A small text-conditioned image diffusion model, trained from scratch.
Model: 4.52M parameters, 48-pixel images, arch unet, text encoder layers 7, text encoder norm layernorm, text encoder activation geglu, activation silu, widths [64, 64, 128].
Rows from block 9 of the denoiser, named by matrix and row number. Rows with one number belong to one channel. Each number is 500 + 25 x the weight over its row's rms, rounded and kept within 0 to 999. All counts start at 0. Numbers have three digits each. After the name is the row's rms in percent of the matrix's.
# convs0: first 3x3 conv (model.decb.0.1.convs.0.weight, 64x64x3x3), inputs 6-11, a 3x3 kernel for each
# convs1: second 3x3 conv (model.decb.0.1.convs.1.weight, 64x64x3x3, transposed), outputs 6-11, a 3x3 kernel for each
convs0.0 095:515496491472453490492509482543483472487529468473501471477501501493492516538517479506505496500497488534480527513514539492521484511543487451455498509494498499490451
convs1.0 095:527541534510487497509481544529525536509524527523521519483482497496514506497531489492494480494491501489493492516516516515529520514527519488498488491508490489495491
convs0.1 095:506508500562526531517547542455472462514475517500510508488519529526543515513505522488478515483495518480494497497477461526510487515486481486468496500456501531492479
convs1.1 063:493536492514541526510502519577564567557570564556577558499466487527503520489483511500503502495479490488485490527529539515523524525531524499512523489505514517514517
convs0.2 092:492473486512545526481504489483459522488466470506505495507514517540480537502481495498524521495533551543524486508473451487506456489467477515496506506503531537521563
convs1.2 088:493495486517523530483520527521513502531499489514499520489505517520511521518515492452452453443443446458456452513502502503502498505497512549542516531521513514510530
convs0.3 094:479429472459431457463453480486497517513476484454484489480501483505505483476495500507468477490495468533549454520498524545523491533481525476488463476484493495498499
convs1.3 132:537564542532563555564537542530517530522514527522522523500503481480490480476482500496496503495493504500493502509503512511504514500504507494493494492494494502501497
convs0.4 154:503524521526491500512495497507529520526528533524511517495504540530487498504505517461450455441466451470447442502513510509518525513509490516538541511519515536532505
convs1.4 062:492490505498509522494508522461447457454433447451441460454460461447436429445441444514506515519507521530518520481475476483479483491486488510511503502505502488500500
convs0.5 091:547500501571506565502451504467502482478490498476500484512494506482456482505478486564475485488513524499498520510504493509534489496493495479480498539557527514508513
convs1.5 120:483471497521508507512502512510490487480478495504499506491499501492480487492490493474482471473473462472470462506510494493498491508511495528521523531546536521521518
convs0.6 096:533529529511500483512529514479524470487485493472511482487465483516531465500517523498473490477495512492524529503518499476496491500533503515436473478457489459528516
convs1.6 110:487472486483442467495480483542541542546543539538541533468480483470468504464447479502506499505513508499501506519517512518525515514518512490490494492494496489494496
convs0.7 101:465530484572576522513489547497489482501480459482483493483519462469480485499462460478499507500538533529541492518525510480489525485470508501518522527506533522564521
convs1.7 065:516492540508576547482529478541560542566575595566559575496466499493467490477522515469471472465462463479467465512538514526523534524513530511518524505520528512507515
convs0.8 117:475418448499462454465456463514573555494540539542504495493513470493519532500486489531492500489489507512502499533490504528482529512499493490535496497472480515520518
convs1.8 127:462466461470474480451454462505504511500499502505506504471472474456452450477468471519514515522514513522519514510507511513512510511515516479484483476483487480482481
convs0.9 087:528503497600530577527528519491496541479498498497487470501494493487515490480503498522533507502501488512494495546503503512551535482504537469457467471491459454440479
convs1.9 081:486452477503488469492459490547568536554567546535546529454471484470479504427471455490490507482472489502496508523532530518516531529521526511505497512504498509494500
convs0.10 092:491460483459492479500501508472498526493478516498531474544483464507518482511485497519494517478514489464525497514501492483480474469516493517462469458488497509460491
convs1.10 104:510485510483484500501503493497505496503487503495500510498505494508520494499499499457469457454462454454460457495503502512498499494492492532517518534521526534528524
convs0.11 090:499469514517515534535521489505471521486500525469474506508493521479518476513523476514544495537497522494474507491444522488500491519471513515496518487519505474507472
convs1.11 096:518515510516518525523470478547542544544560553557571546493477488503513510450490524505497500515503502510509516527535524531528524525524522482488488477481476484478458
convs0.12 096:486456508518526558527564592492473463529475466480495454486481477514491520492513525517530499494531502517512498496475490519473500511506441524526509523483520492538533
convs1.12 060:508508500511540481513494478573589579585581584559576571489477499512522515497522482463467467458457474468475482522531528524520533521527532519524510510504493513504509
convs0.13 127:468501499524553556462454488479471472466451456461497484464484537463473467488502487483500506489522485506497531506495505504458499484500511523520514475550519500519505
convs1.13 137:503542498523525540499486514513539507530501512522497520476502498494513488542511500489499497486466475501477477510492495498527499503525499506524509524515527497523516
convs0.14 096:488467519538498499520537508483490455495513468495471464502498501476489477460482471499515521506510506492521503511523543550486517482512515445493499524473453464487458
convs1.14 083:467496493497432517482499499530530515543535522517506510497515508486510497502484496474475465475477468473484474512500505502512499513503515532531535536514529526521525
convs0.15 090:496546460458444468446477519495498507511483526477511522513496499453515504453473480528509553500541476523516506506478518507466483459487520504478509484499504480470501
convs1.15 116:455476518486449484470496489486476493492489504503487504508524493487510506492475485447436432451449436449451442505493491495497500509499496513514537521520526515518523
convs0.16 095:528540541516514477481542495478477462495490469457470486497475502435531486476538480514514523515556525543524470498494511517498505475494485488447471476501471499472488
convs1.16 064:470476481489485506502493509556550549558546561539541545498508483492514486477485481451454458446448440455456448504501515507503510511515506534530532528522535539537546
convs0.17 112:490509505420427515522517538499508478514495476495496481497488477548494529520524526480484483529498514483488486513481527503473484487501454519553524552527560530537517
convs1.17 133:518510505514496435489553501530554529504566522529550508511524563533521582544528536515487492504497517483472499505502467513500486500471486482497485483505477478509504
convs0.18 114:512534508491512465490512477496529520525528527495496516491497528513491496459513484443440440413461457442468459509503498471461502500486511493520492502514493501545519
convs1.18 067:491500500494504503491500493456448451458454453455450447475471483474474481481474482533530535534531539539538543501499498502496498501497501490495489488494488482490486
convs0.19 083:472501487489460498498477509519489496481547512532488531514504465493492524485469497459511488519488530513528507533490523518505522532496536529482495487507500492504482
convs1.19 085:511490492479488495493496493480485484511499499498504502493487488518501503510498494468477472462468465460459457495500504504501500487494500521515512522517518516519521
convs0.20 095:500535524514478468497470465486529473496533510468498554482495510521488486500459488509529494491524501543516544519492529484485468507505463497480494497521514519515463
convs1.20 136:484491507489496498484515492487491496480488502497503518514511505524516518516504505464465467456450455454448455502499506496492506502493510508505512508513515516518517
convs0.21 095:477485483485487486512516508491480480532514512500485485440471455426502436429464462475466482512505495505566512470486505498455530505515502509489504489479446476518514
convs1.21 124:477485508509473492514469499522512512509505520516508509492507488482512497476499481452458459454454453452459454501495489490499493497490484538530527543520522542528532
convs0.22 093:532508504531487476482466464520458492500504528498506508479511501504495532512495488509534547511550504524481468495488533533497540512531533462470488442433473478446476
convs1.22 097:512511519522514518526526527531529528535529529527525528499494485496485480495484478470469470469470470471469467511513511510516516514515513524522522523521519518518521
convs0.23 089:493472516493477469520527498484476501460514495492480489546447521502526478480483517502486542507524540503520502501514465534486496480494469471497527537505491507494480
convs1.23 074:513502505500499496511512502517510514510520524497511505499495494511503497508492502445447451446449450441440449492504497496501502495501498540539542534540543536545541
convs0.24 101:496507509513483513476523496494470480525496486467485508522459482460500495480483527500487513506458501496470480510512531484487510498519488541548545499521525522536512
convs1.24 114:514549508553589464521537510539548561544550547561565546497482521479468530492506522515512519505503517496501521524525528523524533530534529481489460498500462498492469
convs0.25 089:512496492491517523484495531456470545483490485541472511488494470512521509503511530478484526501525503490530558515478483521475453491485460491500508533505508521512482
convs1.25 090:486501514490491527486522496523516526513508515518520534516520500510501499506494505460447446468456450466453449501492503500495492502493497522513539517521537532544547
convs0.26 104:504516507512518532476521488482465536455482477521483473483491501460522483496483521487554506516518514507484502478515481438456519470485489492533577545564567534493538
convs1.26 132:489528472524519537495488518499487518514509494504496491531526524507532520534550534471468472467467469473480463493485492480513477501516509524533511534513507511504508
convs0.27 092:513500498468406482511487524520471498489496500499483488531471503497495534470493488508505524506505552530502496492496524456475413471459470485515534531525481475505511
convs1.27 120:507506491473471467501482510522505507499513493512511491518517513534527517516499503445449446452456454437447445504501506503509508497510507513513521507511521521519523
convs0.28 087:460491458477475521508481488536502481541487483534476492463481509486470512496465509544474521480478522512504503501494481481537471476520464542516522521529515517516497
convs1.28 077:499479505504500494477488463505507525497501505517498525537526527530507538555545537466465462463462461463450464532537534534536534533528544498506502504515500499503490
convs0.29 083:515544515535527554520521517462451508486528497472490485494457473462457516474492503499497503494496491495498516505486500467504502460548504471555466504513528487516514
convs1.29 049:514518519524540499537501513477489492481484467470476451512504496496500515492513504468455474468458474485489488500493497508488506514512501508512505511500492500496501
convs0.30 100:520506525506535492500503525471499473507531488481499513522501525511509485509542525526483507493493520511512505514507474510505524473495516489503463497491461489494500
convs1.30 093:496467480455446447495480485556569566567558549548562559502503528509508522480490500481489495491501501487497504517522521523520524517518521493489490495486479507495484
convs0.31 101:517499470561493464467481492506475504515482500519514511499538476513547502536520542476505492497458500508490503485465525507496471495511480525502514479518451493488497
convs1.31 097:512505477495507469500487478545565563538566554554569561497452506470436481447477472504499505517515526506511512530543548535534534545543551491501474495500479502488479
convs0.32 105:490492478532521487501526465510484516493529472497485504463516483504523491497531492519499497486464499543488521439479538485553532492522492521488482493496484519504522
convs1.32 117:480501476471493488479466481502510527506512510500524499493505486498516493496501500474461472471473475474471473521503529525501518510516517523506515516492512519503512
convs0.33 104:467484477495490460507516518486479471478493487488491485476477503480492518511503481488498507509521487496490493505470486499510505512488497504492531496524532552503528
convs1.33 107:548505515514524505511529513525511537532514539533515536510512501510503495495522502479482479482487486489483486507515514516513523517518521505512506492503492498495490
convs0.34 092:490476478522440457528566513516502453532514487459478488497504516467483494509487518494502497457499522520496488474494503460512473485491496528515529494517502532486516
convs1.34 083:524499498506490503527498484528517529506509501482512521510497494494508499510499510458460463466473466447451459495500492500501489485489492537539536530528526536539537
convs0.35 091:486467505492514510515472464525526512500486485499494471492465531468457511486477485456485445485449520512500474499497512505535516516517505480470480473498505468510465
convs1.35 078:456452440457445423463448437482466467477480467481475467486480489488483510480483498540532533538534541535535540516507501509512505515516514462475466462475460463468459
convs0.36 102:520521528546513526532488527476463496514475511476503504506470499483468501510565488505497522509496514521517494509490482462473448502500462530495508525506496518522504
convs1.36 066:565517512519531564505500531552539525570547522552555554514505510513488482523522527461458460467475463473470461506513513516513497508523518514520521519529552509516526
convs0.37 094:505519559495510509519484504505532449528527472557485490485525534514495510517530532492481489533513490502530473515501521508497490526535475483485447540443472492458467
convs1.37 096:500478491460463489498490486558561549556554560568576571487491491461479474465459468461457469484486495470467478515513523528504512508507518535533527533520520535538523
convs0.38 105:537484501491473523488439474483498489490511483502498496447534489488464427489524523506462481504502533470489491486510492481490500476507451505522525508534492502474535
convs1.38 090:526539508578548514556565543537535547530535519552540543502498517475496503513479466503505512498510517497505506534527523528529529529532529494490480497495484482491493
convs0.39 085:483483470514519475477480485469489493499473499519496505537532524539518496520491524517505496522532476530477480499531523490508519508485524478500480462487483474485458
convs1.39 088:530513490503530517485497514556563543563553551563565562477485496494490468467494492475482484474478478483483488522528530526519521531530526515503500506504499508501497
convs0.40 091:513517537441428474506508513480495526495468489572524517447492516483491482499498506514502492525490484494498512513447516507488476476524495507493520506466494470492500
convs1.40 107:487486493465489468501517510502492494491467484497485499504510506513507509507493490474482472477480468461460449499496498495493504490491497508506515502506514512522529
convs0.41 087:507461472528530495524574501505508479498491485493507452497501487540492497490494490517498507504516502507534465459545493553516509516452492487508436462511503528507488
convs1.41 073:513544523523517491516481539557553565560573573562567558500501502501509512491499495483479474478475471481483477532528529525529532529532523504507508501501509501493505
convs0.42 092:505490498482509457491494518542496516511509479467471478490481476497511534502516479502550483479510565517534523527527508519519523515541540487466496495495483479504517
convs1.42 077:476491482475487491502497485536551533539552526539542536523510513486479480505498501457453456466460455469462463488486487484488480487487491547545551545533546547538547
convs0.43 098:496511556476472494522477521506485488452480498503491521498484469505471493498458454512525523499515547492511527536532527504541524521493521494487518503469462475491467
convs1.43 127:491505529494503515523505514478475471475473487483476494513500499503496498500504510471466465477469462470459450502503490498506498495496486509517530526526536530520527
convs0.44 146:502505519489513516488503495519515519520502525491544500516502507510491516526491503441450470456452445455459449485519505500502488512497489506519530515505550526534534
convs1.44 060:471468473465466469480475476448429435435425429430429434513513501509502492502498493509503502517510510518511509465460462464459466462460467507510510497508510495505513
convs0.45 101:497475531480490503523559545524495529499487488528490500519500492457472521503474492518489519538504524516490490502529534488528525491492497485486526499509508513513482
convs1.45 135:501532498473541501468486520481484486485501508492480476500475485517492489480523508483479482485470483491469482481489498488478499484485472514545545508537533536510520
convs0.46 118:476492509544582520447485390457471493504485498467481499477500476492508485493498486493473490500488478527553508484500460505494483469452499527538497516554534525539517
convs1.46 148:476505477524526524469480485497486501516514523499491502510524519494494502542546541503499479469477471466485486509498502513534517507513503479479488498509494497489483
convs0.47 095:517500504471498432510474486537497508529509520520510529456443455467471485474487452510505500495522523500523492495505533551491503532528481499506496484496493461473493
convs1.47 095:480485468452480462471488465492496494497502501497507494470472478487476472479466479486487482479480483477483489489486493492483493484484492515508509518517513519515505
convs0.48 105:494496497516519464499502509498512515478519496499541481514498500452498482484501492537494487457488527491504491485520500494502499467502511524494498520481467457472509
convs1.48 091:524523531517526526553546522543545536537531532533543543478496479479495470460473484502509502504506500504503499522523530525523529524525529497496501496495506502502502
convs0.49 117:533504501468473450488471502457483508436455469433519489468499492485507482467500507501492514492518504505519487450446473475465495445472473510532548511524541531533538
convs1.49 130:500475447504496521494516536537556529550524505524499504539540568510517492515523517477482473470507488447482477502504512522504507545513515500490474505477487525507509
convs0.50 096:496485461512475453506449466510522475506475474514476474499483501450455456479484466518529493490520500496476471513510502532483503473491531512526483496499535505482538
convs1.50 102:550539544553531541553559532532537538530519521533525546512485511498506493518505510480474482487487480483487481513517511506510510520511517492503505501507510485493493
convs0.51 098:441482476490488495515476491502489487498444460494500483483510486458452451507502482530457503487481506488532489483511502514503512497495507506505521490451467490469490
convs1.51 066:508492550519504513512509512568569566567558567559561566484509485486515503505508513477483475471483470471477477537532529530523528526525521510493504514503502509508505
convs0.52 101:508487510517521516476454527489488486509485494483473469483499489473485476545503475495523467493485490494514481491494498532508499485513514480524489478500488498490523
convs1.52 101:540490484549524546530466516513504539512509518551535530505530521501525502506553526496502481502510499496509492519524515520526491508534515496491484498503486485490471
convs0.53 099:475527449556533486522510514504486471496502483493487488476516505467481477474495499514501468470491504486475528482503484484474482486519517517498544520499504523510512
convs1.53 097:530509532534519522491508481541555544543552544549543537504503473493487484494498494507507509501505495500511501539538545545530546555534542489481509496487507502490501
convs0.54 102:492521508507483501585535553481516497482482486501513458503523503510508511492511491500498485517519520500471477486515507488478500494488485539539476507512525519473504
convs1.54 088:518503517504481476491516522569563558571570541562530549486481490509508516479489441469464476481482488492497484532531526528531532530521526515522502494503494493502525
convs0.55 090:456502473486464495456538459521512485501520500502509499485503469526473496471498471520457482502478502534503499493529529507554501488515471495495485521494480484478498
convs1.55 086:487524489494510493482489473480470491486498478494493493485468478460459485488488491538532536543539541530530540542534536536539528530532537473488484484495483478482474
convs0.56 094:508519486499514504513505479473507487474493499500495510506526552512526552510500553482495480496472509489514505477500500491502504490496460489519439481507481481524450
convs1.56 097:500535489503460494534518507549557545542574536554556527494490515443472508444444489511500507517504514513511508537525536530528532531520533481497501489487492496496493
convs0.57 079:490485512509509515497474520537513489552525487503509472487496512525479435497506468527452516467491512478517473487516511543515504484508518529487498490512532484506510
convs1.57 066:482469467480465471477461468490502509491494504491504514479473493473464471502495488519526522515512519521510523513527518510522517506519515480478467489488474483484473
convs0.58 118:526508474506505506500504509508511501501540505492491495502518475544501527514519554467462499442475451480434489484513515506528465498475485501493515516494519498522504
convs1.58 077:502499496507500501495499510428430429426430428435435429515511510509505510514510506552553553551552554551553555478478479477479480480480479464467464466469462466468465
convs0.59 097:502494530481512508515491493493519504506492517500486498500480516496466475529494520497474528488496508526509523476467494517489489488499499521535519512535500487480479
convs1.59 097:517516494525492493514507522550562548550562554535536514496486506482476501516490505500497497501502501498503503524521521525526522525518513472495486481488490484496498
convs0.60 103:486510537506486523490533508458495478474485497480467491461484504494453480508484503498511460503518490489489502508535528494533525506512499512514531544529496504498492
convs1.60 135:512529527512521519516531517523507523518507525532516537494497505480506509479496506522524530528527529531527531509503507505511509511503509476480482481479476476483474
convs0.61 100:527504503474447484489456484500482458495494510497515465501490483505471490505461474508501489513496526507527507535483471507465477473496501508499490534507498478479540
convs1.61 150:500484502496475470514516496477482486508493509491486492503502502517507514520495503470469473479470476462461462494502489487497491495509499513507506517520514515530514
convs0.62 096:468525462544460511505490472499494479520523483464489484490498535527529529492503479522495488530513546531548507530501541500500488498498502488469478471449491464493448
convs1.62 070:512502527511503508506524490547542537541553554531530540492518485503507500514507506440448450442442448456446453511512515504504513508505513556538542545548543541548543
convs0.63 099:478479486504466487501467479542527505495497519506518495516500487511540549517492514512500519483493501486474478507489488528498500511464526504457498484500517482482488
convs1.63 106:478467478467453475472463488485488486488488483492489484484486493493504510499507503556548546551546544550548547536533533531528530528526530444450448449452449449450447